Rows from block 9 of a small CTC image transcriber, named by matrix and row number. Rows with one number belong to one channel. Each number is 128 + 24 x the weight over its row's rms, rounded and kept within 0 to 255. All counts start at 0. Numbers have three digits each.
Before each channel's rows are labels from the 100 images, of 14976, where the channel reaches its highest value: "peak on" is the class under the peak; "top examples" is what is common among them. Only what is clearly more common there than usual is listed. The data: numbers of one to four digits printed on busy colour backdrops.
# convs0: first 3x3 conv (model.blocks.9.convs.0.weight, 112x112x3x3, each kernel summed), inputs 0-111
# convs1: second 3x3 conv (model.blocks.9.convs.1.weight, 112x112x3x3, transposed, each kernel summed), outputs 0-111

peak on: digit 4
top examples: the digit 4; length: three; last digit: 4
convs0.2:084096121154142129085099154082083110158107088145121113113143097125138075151118120122090148157109133161149127121136154128116130145147123108122089125112144162099108127174122127140117118101124121107120108114152153137139127110096112128163103155152157098085129101132171105081101139132121123091119144122130124116075103152140071089117152127092
convs1.2:075137139143123097095097187118076083148133118094101095136138134103143073125136141132067108124129142111127112144162148158087108077124089123135094095119144139107148145127134125165141122120131153090133120136135142108142179139124096120193101164162129112115110140112153119103119115128147128095124124138127122106113134147126116129090142151104

peak on: digit 8
top examples: the digit 8; length: three; first digit: 8; last digit: 8
convs0.60:146149136097143139143134151095159150120148155127164138125131145144113118130148140132141144142150148136125138143147097119123126147121139106103106111128148127149127143132154134125053084063169134139138119141129140118150086075126099139119080148138112109137107146121149100114110137116159074132126137146121118164085155095164113052135140086084
convs1.60:129117140092148138136152143124115174157119138124134139097112104166110139131121108156147149146126131121096114130127090109164150128119133104113133183136122092121072124104133112142086099085156127155156141145117125108133092081098092118134165104105090104140128148117126064092115151136139070135084127147102113149117127155122119094162152098100

peak on: digit 8
top examples: the digit 8; first digit: 8; last digit: 8
convs0.17:147158112114133138143121127095139158091120132110176122124121134123127151107136127175112104146172129154114136127119127095100126138116139104087102098101116114137119143127118133126072112061124153140115122133120117137124089075128113118137091141124087113143088135093105119074108101145146074149138157145114110142118131088143118061134092099092
convs1.17:139133113102120123172113148126123195172106118112128166096114102157117158132112101161141138150158126147114108116116115084165163128124132108099131167129120092130083126131098095126099097100133119156138131148128109119114078108145112123142146103105085144141130152118102082099116150138136097146103162151112109145113112181117101116175119102092

peak on: digit 9
top examples: the digit 9; last digit: 9; first digit: 9; blue ink
convs0.4:100108126140136138102092129137134124095128096140098114087120088112131095134096098074115115126098121098095093100085084095112160129126102130104133125129084138134102098169129105131133105122155087133101140157141108135085095115134154100106089106141156120089109074121138129091122101153113110112097117174105133106139110105107126151128119121094
convs1.4:126108140148169122127105120115153105134152112152118090106170114107085094169131145063144125116086108094118141127160114138142149172120185151088123136120144107127118098138135148119096123092125131161157129114160151104147133094113104139122109154174182108106112124141161119108176139147148123123129072128123162106124144113164151119129113143115

peak on: digit 3
top examples: the digit 3; length: three; last digit: 3; first digit: 3
convs0.106:138138119160136115123124126134140132105145091106095078117132084091122144135129162128079109067134150081108128148114129084123163114125136138107128131132096105108098086139146083162128139062124159116090161126137145157129118130158131140140123119183141112136108127165147121054146113128107118127147143134143151121123152110128128088132119158097
convs1.106:057135124124114052114073113086130143110145069127118129118109112076101151113121126126095104043110112096117125111102139140142122091106145116108128134127102115101111104119110054137121138115121135103103100122122106121107127115128108120125132122133126130140109113151136113109130109120088121106115097118146129126106168128101111116129098111102

peak on: digit 8
top examples: the digit 8; first digit: 8; last digit: 8
convs0.32:087145100141138109132112131094108142137109124099144151127110140112121157160133148166082097138142117161116097166136174127056104091108090103124118111126124084080144137126130092158126145110110171104065123128129123183130117132139114138174112131148106147152096128116095138097102082119107106121102137108139101130097123118126103126137117124135
convs1.32:092182102117093117175121147125136192162143096099112154120121144117136165094123120153095097104128128146107132109113120091151103103143113127156099156119099123141109114112147081154122143135105151110070119147123108141085130115159136099146133105083086142176135156111095133091131138106140120159125141144158129151118152132109121158159117136155

peak on: digit 9
top examples: the digit 9; last digit: 9; length: two; first digit: 9
convs0.55:152155128140125157143133142113175156161120120121097103126159133159150057155134126129146136175156119165108137136166116140131138146149121156151044123121147165163141165142148152139126113118121127148145141138131157132137108121147140101133142144152130083145144125039121141112151171126151133093150142146128152141101134162140144117136145135141
convs1.55:135072118122126127127164121112105134119088143101088093093103124151102095124106092151127124152095109149101106109105067124140187131100135113109079150107103114100104098124099121131114116131123095148145115105084108110110095092094100116129164106141136098078143135114128095080128119136129129138086131134102125097102093120126122122140155115121

peak on: digit 9
top examples: the digit 9; last digit: 9; length: two; first digit: 9
convs0.21:132154134146120146136150137106158152174124140141134123136168141157153057167145160118134133161140119145129144161160125133139147155185114148147097136124155143160154163120157154162139114123135119148142145151143149128162136102170113137134138157152116090142144134098124145108144160117166137074162133160141143150069138161156125123146181144145
convs1.21:126080104110122128115170105118110139112089151092103105097102106144112105109104096156136129141085105117102087109109085115160185120103133108125092161110102115100106090102115130119124096128123108141149121110093105097100105093079088109118170093130113098092135145109113090088125122133123108130098119116123120108104096133120122131130162102124

peak on: digit 4
top examples: the digit 4; length: three; last digit: 4; first digit: 4
convs0.80:098088141149140112124077136085101057145102090108148115128132143124104077156126125142111146161105128138148118126127145105131093135064091116132091092122133154110160124141078127106132124134106130106106140076116174154116116122094101128140102139112113122115125141132132109140101150163108162134112149108137098121104073109126087112117113110125
convs1.80:058172132138115122127123151157101068133125104101102135114123149105173102096106114134088088108129146083104117111140128149082106081128069130150116097125108147114132124141130144134156120142114143078108118132114112119110153176112139116182078124140117141129115119120125110131137121152150103115120129149117160111143143104111160156075128143130

peak on: digit 9
top examples: the digit 9; last digit: 9; first digit: 9; length: two
convs0.43:142146136132124158138150142116165147172126133132093110122159138163154043151119126107140136166138123150114131136165114157140142149165104150158050126132150158150149152134166163133143115147121119157143152136132152122132131129142123104130145142138128085132158119049110135135157171122154141088156142134127149134096133160136140143135146149154
convs1.43:138057124132132136116181105111119124110100164093078091084112115148120085127110103144136131145079113130104116114115075128140162131112127118127073149108108119102106099109123139115128114136115110148154123098094120097115111095074103123116165104134145083077150134100134089102129127142128127132090120117113129093115103120134132144128161108127

peak on: digit 0
top examples: the digit 0; red ink; first digit: 0; blue ink
convs0.84:111118138146074151150169134124138150118134147164145093118117133155153151113104078116156167145145130165085079098107161121121135105155097104163140133155127121128148141129145110173123112112173126143095105155120101136114124154145130056138128117091085132109141112113146139148097139119117109105132142135148130181092141132076112116141111133154
convs1.84:119112095085113131119133115069083139118064144103117096096094107138101130120104111159123135123120092131101095112112115141137117111113113090110137134138098125090105106111127109116105115104134111113125104110101094138110130099112099088110171114114105095094132141121121113098094129101115134143101141109093079130075079118094089112131139107098

peak on: digit 4
top examples: the digit 4; length: three; last digit: 4
convs0.1:071079151157153114092074135074095074155104070118140131112146120112115079152109123136106151162104125144166124123138155124126132129106125103133092114108146141106139136148095120133132126117130138090119138109131161150144137106080103139140097146141147111104122124145166107101110145139114142115129145123132103123086087138133069103099131105120
convs1.1:052144152142127113108121193143075063150132108098110133131129139116165084113125127135078089106136149102127107123153144160082109065133072123138104106124134139103140141137127135148147117136130150080126129140123124112131168157119121121190097143141114136116116127106134119125119106140131121093124129160124129108135131136125137141086142147110

peak on: digit 5
top examples: the digit 5; length: three; first digit: 5
convs0.20:144089145142138105139088144087147061112137118109126062142118113104100089143112134109158136111132142106133127137112130078088121116065113130127077098137138176116125114113107130084131136139128091115121148113101174139119110106105125119095097108108132142089111118111134121166125137155084141115142144074116139116114105116109123122110089115122
convs1.20:067151114139113118109116102138128062094142088132117134099142121075162092108109122114114088072085136053126112125141129146128116110115117125147129100126102128116108092132117128124159152140113140095103111086126145128100142165091137128163113129138123133132126079152122108129154128150119116112124075138138179118128158117120160143105131140108

peak on: digit 1
top examples: the digit 1; last digit: 1; first digit: 1
convs0.87:125135121104139154106148134128130122125109170109084131141124134163105090121163129094098090145089148139153122123133075105136119119113106127068076130139154171121120128150146116075098114102102138145165118097127145098116098112104122117091099104095084100109140130108103114068127122089131098127106119117116128099108150118144138105138138105080
convs1.87:148103097106118119139137133120144155167132140152165072122126128178087142125141132147156171164131125115073121132129118102138131144084158116101131166085134091144122150094112133180106106091163113169159102160111127121144096107116111122142155137128120104132094148132133099130117157118158097125111119134112129173129135186135113091148149109103

peak on: digit 3
top examples: the digit 3; length: three; first digit: 3; last digit: 3
convs0.18:124131115155125117120163121132118127148148067080111060106152047093136140140114150132101107090134154094097133139129172107126145114118124122129150137114111102134083114136136093162133146096128155117111156126132150162135138122155140126136121148185145113132137130170161128073151115147113113113141139161144157112116164152109121102151143155124
convs1.18:062124108121113071104087110093125136101137101132114127114098119084100146103127127133093093073100105086126115114096123118136133072111141108109110136112103107096116095093093072110139138110102134108120100104124117113083130116115088112126134107116104131135100125139110105102135101114096114104131073100138142097105145116111118119124105116113